A small contrastive audio-text model, trained from scratch.
Model: log mel input, encoder widths [64, 128, 256], text encoder norm layernorm.
Training: muon at rate 0.0043, 12300 steps, batches of 128.
Rows from block 2 of the audio encoder of a small contrastive audio-text model, named by matrix and row number. Rows with one number belong to one channel. Each number is 50 + 10 x the weight over its row's rms, rounded and kept within 0 to 99. All counts start at 0.
Before each channel's rows are labels from the 100 clips, of 14976, where the channel reaches its highest value: "top examples" is what is common among them. Only what is clearly more common there than usual is listed. The data: short pieces for a synthesised band: melody, chords, bass and drums.
# convs0: first 3x3 conv (encoder.blocks.2.convs.0.weight, 64x64x3x3, each kernel summed), inputs 0-63
# convs1: second 3x3 conv (encoder.blocks.2.convs.1.weight, 64x64x3x3, transposed, each kernel summed), outputs 0-63

top examples: marimba-like; melody instrument: marimba-like
convs0.13:41 47 40 37 48 55 49 39 45 49 50 48 59 28 38 42 48 31 42 39 43 61 45 48 46 53 55 37 47 61 45 52 45 51 67 61 22 52 52 54 38 46 50 49 49 53 29 54 35 60 52 58 63 60 41 45 48 46 53 61 59 22 50 35
convs1.13:62 43 31 61 51 27 52 43 57 63 44 51 42 57 52 55 54 51 36 56 51 47 63 40 44 58 50 42 44 33 63 44 48 52 47 38 61 69 57 50 41 46 47 42 44 59 47 54 46 59 42 51 42 25 61 47 34 59 50 19 44 54 64 48

top examples: mains hum
convs0.38:57 48 37 50 61 51 62 56 34 51 50 32 50 46 54 51 57 41 50 41 45 35 33 60 49 27 57 35 27 58 53 47 43 35 31 49 49 43 60 49 54 61 45 52 56 38 45 50 55 46 54 52 52 25 55 46 55 55 39 57 62 27 46 38
convs1.38:43 58 54 50 39 30 49 54 56 41 46 50 39 60 35 39 53 66 38 57 62 49 55 62 44 45 46 49 47 46 47 53 69 67 43 55 53 36 36 60 39 57 58 38 52 56 68 44 64 57 66 53 48 64 49 68 59 33 37 49 61 70 44 60

top examples: square lead
convs0.5:53 57 38 47 43 52 48 51 37 54 40 43 55 72 60 53 38 72 57 45 47 50 51 59 55 30 49 53 32 58 62 41 49 55 36 40 51 48 54 29 61 41 47 58 41 72 53 36 42 51 38 54 49 46 43 51 63 45 36 58 34 27 39 50
convs1.5:48 58 34 43 44 36 56 54 29 38 51 50 42 53 43 39 50 40 51 48 59 39 56 59 50 66 60 52 47 44 38 44 54 26 42 57 43 49 65 60 51 56 66 47 41 45 51 53 64 47 62 73 38 51 53 55 53 45 41 38 64 66 28 60

top examples: horn-like
convs0.20:54 41 62 58 49 55 33 53 54 33 51 51 47 60 33 53 27 57 39 53 68 32 53 38 49 28 36 55 45 44 60 39 55 41 44 47 45 61 45 58 43 49 61 37 48 67 44 60 52 45 65 52 59 50 40 40 43 44 62 31 45 49 34 49
convs1.20:58 38 32 50 39 55 42 54 40 51 53 38 45 60 52 56 48 31 44 23 42 50 35 56 71 55 57 48 65 47 62 50 43 49 59 48 61 61 53 43 51 50 43 55 61 50 48 50 46 60 44 48 28 49 52 55 44 59 58 85 59 50 40 46

top examples: organ-like
convs0.24:45 54 44 51 42 59 35 49 56 39 55 27 57 45 41 52 52 48 49 41 42 50 26 41 55 41 53 26 48 41 53 37 44 51 68 57 43 44 39 44 44 41 45 58 45 52 57 46 69 51 62 26 50 47 56 45 73 36 48 33 46 59 61 47
convs1.24:55 38 65 32 52 51 51 53 59 45 46 36 50 49 51 52 43 47 69 61 62 47 50 49 51 57 56 59 45 60 47 48 53 61 51 56 57 62 82 71 46 47 44 38 62 37 41 48 60 56 70 70 56 41 42 30 38 51 67 48 54 53 50 48

top examples: clarinet-like
convs0.35:55 41 34 33 29 44 46 45 54 45 47 46 34 43 43 48 54 52 32 52 41 45 52 43 42 35 29 31 63 41 45 54 28 41 40 58 49 43 41 59 45 46 44 49 45 57 42 46 51 34 33 50 33 69 51 52 45 42 59 55 46 51 35 61
convs1.35:48 49 54 53 48 37 50 48 48 31 52 65 64 70 46 52 56 38 43 32 58 54 52 50 57 43 52 71 64 53 57 55 58 59 42 40 48 47 64 51 70 39 62 40 42 46 49 38 43 70 44 59 43 53 50 36 59 69 40 46 64 37 65 41

top examples: organ-like
convs0.51:54 54 45 46 48 56 39 52 55 61 50 43 34 53 32 58 38 37 30 55 37 46 37 52 43 68 45 41 53 28 53 33 47 44 53 34 55 47 70 40 53 44 61 56 46 44 29 38 59 61 43 44 41 68 38 59 64 41 47 52 44 55 57 50
convs1.51:58 71 48 36 62 36 55 50 62 28 39 35 49 51 46 51 55 44 75 51 51 49 50 58 36 41 53 55 49 56 55 46 56 55 57 66 58 55 72 62 45 48 42 52 49 40 40 69 41 56 57 60 55 47 56 48 60 52 61 56 68 41 40 68

top examples: clarinet-like
convs0.37:62 47 37 33 44 44 43 53 52 53 59 35 34 30 46 41 36 48 52 41 51 58 55 46 65 41 35 48 38 55 45 47 52 53 77 45 51 44 54 45 41 37 47 48 55 48 43 35 45 50 44 43 34 54 47 57 28 53 48 39 67 29 33 49
convs1.37:61 44 41 41 72 39 54 37 53 36 35 55 54 58 40 42 53 70 43 27 46 36 56 43 36 45 54 49 50 41 55 57 52 49 59 50 47 42 64 67 49 51 52 28 44 66 34 50 48 57 55 73 52 58 59 50 57 62 44 49 61 46 39 59

top examples: organ-like
convs0.1:34 59 40 47 40 43 53 42 39 51 38 40 58 68 60 64 56 44 47 30 36 70 53 49 60 47 46 52 41 34 33 58 49 35 51 43 50 38 53 60 53 56 39 51 60 44 44 57 63 54 57 49 46 48 50 37 38 32 49 39 43 24 41 41
convs1.1:42 47 42 70 56 30 70 57 63 42 54 62 58 57 50 51 64 66 44 44 62 51 45 54 34 37 49 50 52 60 42 43 58 63 44 41 56 42 40 45 54 45 55 56 62 56 61 56 37 49 55 40 46 49 66 74 73 45 51 56 44 44 67 47

top examples: electric piano-like
convs0.28:41 53 51 61 52 28 58 54 48 51 59 28 49 56 31 35 49 52 27 53 37 39 37 41 51 50 70 45 44 42 60 41 52 55 64 42 48 47 40 49 50 50 55 30 45 49 49 65 55 47 37 64 49 44 54 44 69 42 52 62 43 37 50 34
convs1.28:52 46 38 50 27 50 36 51 42 45 36 47 46 59 38 47 39 45 27 45 62 53 46 33 42 45 45 48 26 38 56 45 45 54 43 56 50 67 60 55 53 40 56 44 62 51 54 33 40 36 43 65 48 48 60 54 34 57 42 28 43 62 44 51

top examples: square lead
convs0.29:36 37 42 23 32 48 58 54 54 50 58 48 43 54 46 60 69 43 41 48 46 66 54 60 61 23 40 47 51 70 41 46 45 32 46 28 48 51 65 48 52 49 56 61 52 56 56 49 46 51 46 45 36 41 34 47 52 48 47 37 49 42 58 55
convs1.29:36 59 41 52 70 44 83 57 34 37 48 74 46 39 44 54 50 41 58 53 60 50 63 51 61 59 63 45 43 42 42 54 77 55 49 51 49 60 59 61 49 40 49 47 54 49 45 48 39 58 52 53 65 50 52 44 66 51 55 40 46 39 56 41

top examples: clipping; text has "clipped"; thin (high-pass)
convs0.33:44 55 62 47 38 57 36 54 32 43 57 40 51 57 46 44 46 29 53 64 51 34 65 62 55 35 32 48 52 73 47 43 39 42 53 43 57 59 36 55 53 42 54 54 42 46 48 39 48 48 64 39 46 66 29 46 58 52 37 33 53 47 63 53
convs1.33:66 44 47 44 25 61 57 47 37 41 36 46 50 47 53 48 54 47 56 47 39 45 31 55 51 54 64 44 57 54 58 39 37 53 58 42 54 48 38 43 37 47 42 56 51 44 45 56 49 54 42 41 30 46 52 37 33 41 52 81 59 42 32 64

top examples: vibraphone-like; melody instrument: vibraphone-like
convs0.3:36 65 53 66 55 48 45 60 62 47 49 26 53 60 39 53 55 52 47 43 43 43 33 34 52 46 46 59 57 32 51 48 59 50 41 53 62 50 41 39 60 61 47 55 52 48 38 34 49 54 55 58 45 50 52 58 37 55 57 28 34 72 51 73
convs1.3:45 58 42 34 56 48 63 31 41 46 44 41 46 35 55 50 43 44 55 55 64 42 65 49 33 49 46 47 39 67 44 36 41 47 25 41 49 49 66 48 61 51 49 48 67 39 44 62 37 53 39 46 54 44 64 35 73 63 44 51 47 48 46 42

top examples: string section-like
convs0.16:54 53 49 59 53 46 38 52 47 52 60 55 49 26 35 42 39 49 37 51 59 52 40 63 67 58 39 34 54 52 49 52 38 46 36 61 43 42 43 56 51 48 52 49 41 36 30 35 49 29 60 45 26 59 47 73 57 46 41 35 47 56 50 45
convs1.16:43 36 42 31 47 47 52 36 60 24 36 56 72 55 58 51 61 56 50 47 68 48 54 48 59 57 51 57 51 61 47 60 59 57 48 50 61 40 35 54 55 46 39 59 56 51 57 61 38 46 38 51 42 56 32 43 46 54 43 71 71 35 58 48

top examples: clarinet-like
convs0.11:33 67 52 59 47 53 47 49 59 58 52 41 56 43 37 34 42 54 31 51 37 26 33 36 37 51 61 41 56 38 46 41 39 42 50 61 50 49 50 60 46 34 50 51 45 56 39 47 68 42 30 43 48 57 63 44 44 48 60 45 63 48 31 52
convs1.11:46 48 48 48 59 49 46 47 56 25 63 55 58 61 41 50 42 37 47 47 50 55 45 54 46 47 41 71 49 74 66 57 50 42 57 38 53 55 44 57 67 59 51 38 54 49 54 40 49 61 56 61 34 58 44 54 24 58 36 51 50 44 76 57

top examples: organ-like
convs0.18:31 30 51 45 43 55 48 47 30 42 48 49 51 28 52 51 56 48 44 46 49 65 42 44 55 35 48 46 45 38 56 52 51 43 41 27 51 47 33 52 40 25 40 62 53 36 46 32 44 45 52 73 57 57 40 47 56 46 52 58 38 37 45 47
convs1.18:26 39 47 56 59 37 52 54 53 41 45 53 38 39 37 52 48 64 48 62 41 45 50 53 31 26 50 42 64 58 44 58 65 60 35 58 49 44 47 66 57 42 58 38 38 40 57 58 57 59 52 51 32 56 26 38 58 55 47 48 50 58 58 48

top examples: oboe-like
convs0.52:54 68 47 36 44 41 35 70 50 55 49 52 70 62 51 54 55 65 45 39 56 54 48 46 43 40 42 42 44 58 55 53 47 60 49 39 40 41 48 50 69 66 52 48 43 77 65 51 30 53 35 42 57 62 44 47 52 47 47 31 41 38 48 59
convs1.52:45 42 37 55 52 53 38 35 48 45 56 39 53 33 46 32 45 52 43 64 81 45 53 67 56 55 44 61 28 37 51 46 53 55 44 55 52 41 71 31 37 55 36 53 53 51 42 55 59 44 56 52 45 36 53 65 52 49 51 45 60 55 37 47

top examples: organ-like
convs0.31:38 45 53 40 40 58 59 42 52 76 48 63 50 46 34 53 34 54 66 60 44 63 41 51 48 36 42 43 39 45 54 36 56 38 41 52 63 36 51 53 49 36 51 40 49 51 50 46 51 39 68 65 54 48 29 36 32 39 58 53 44 40 42 45
convs1.31:37 60 58 72 54 53 61 49 47 39 66 53 31 58 40 43 35 37 42 53 48 50 48 48 39 44 54 50 58 72 45 59 57 35 51 31 41 34 45 38 50 56 44 42 62 44 49 50 56 49 41 57 48 54 50 55 42 69 41 66 46 60 71 62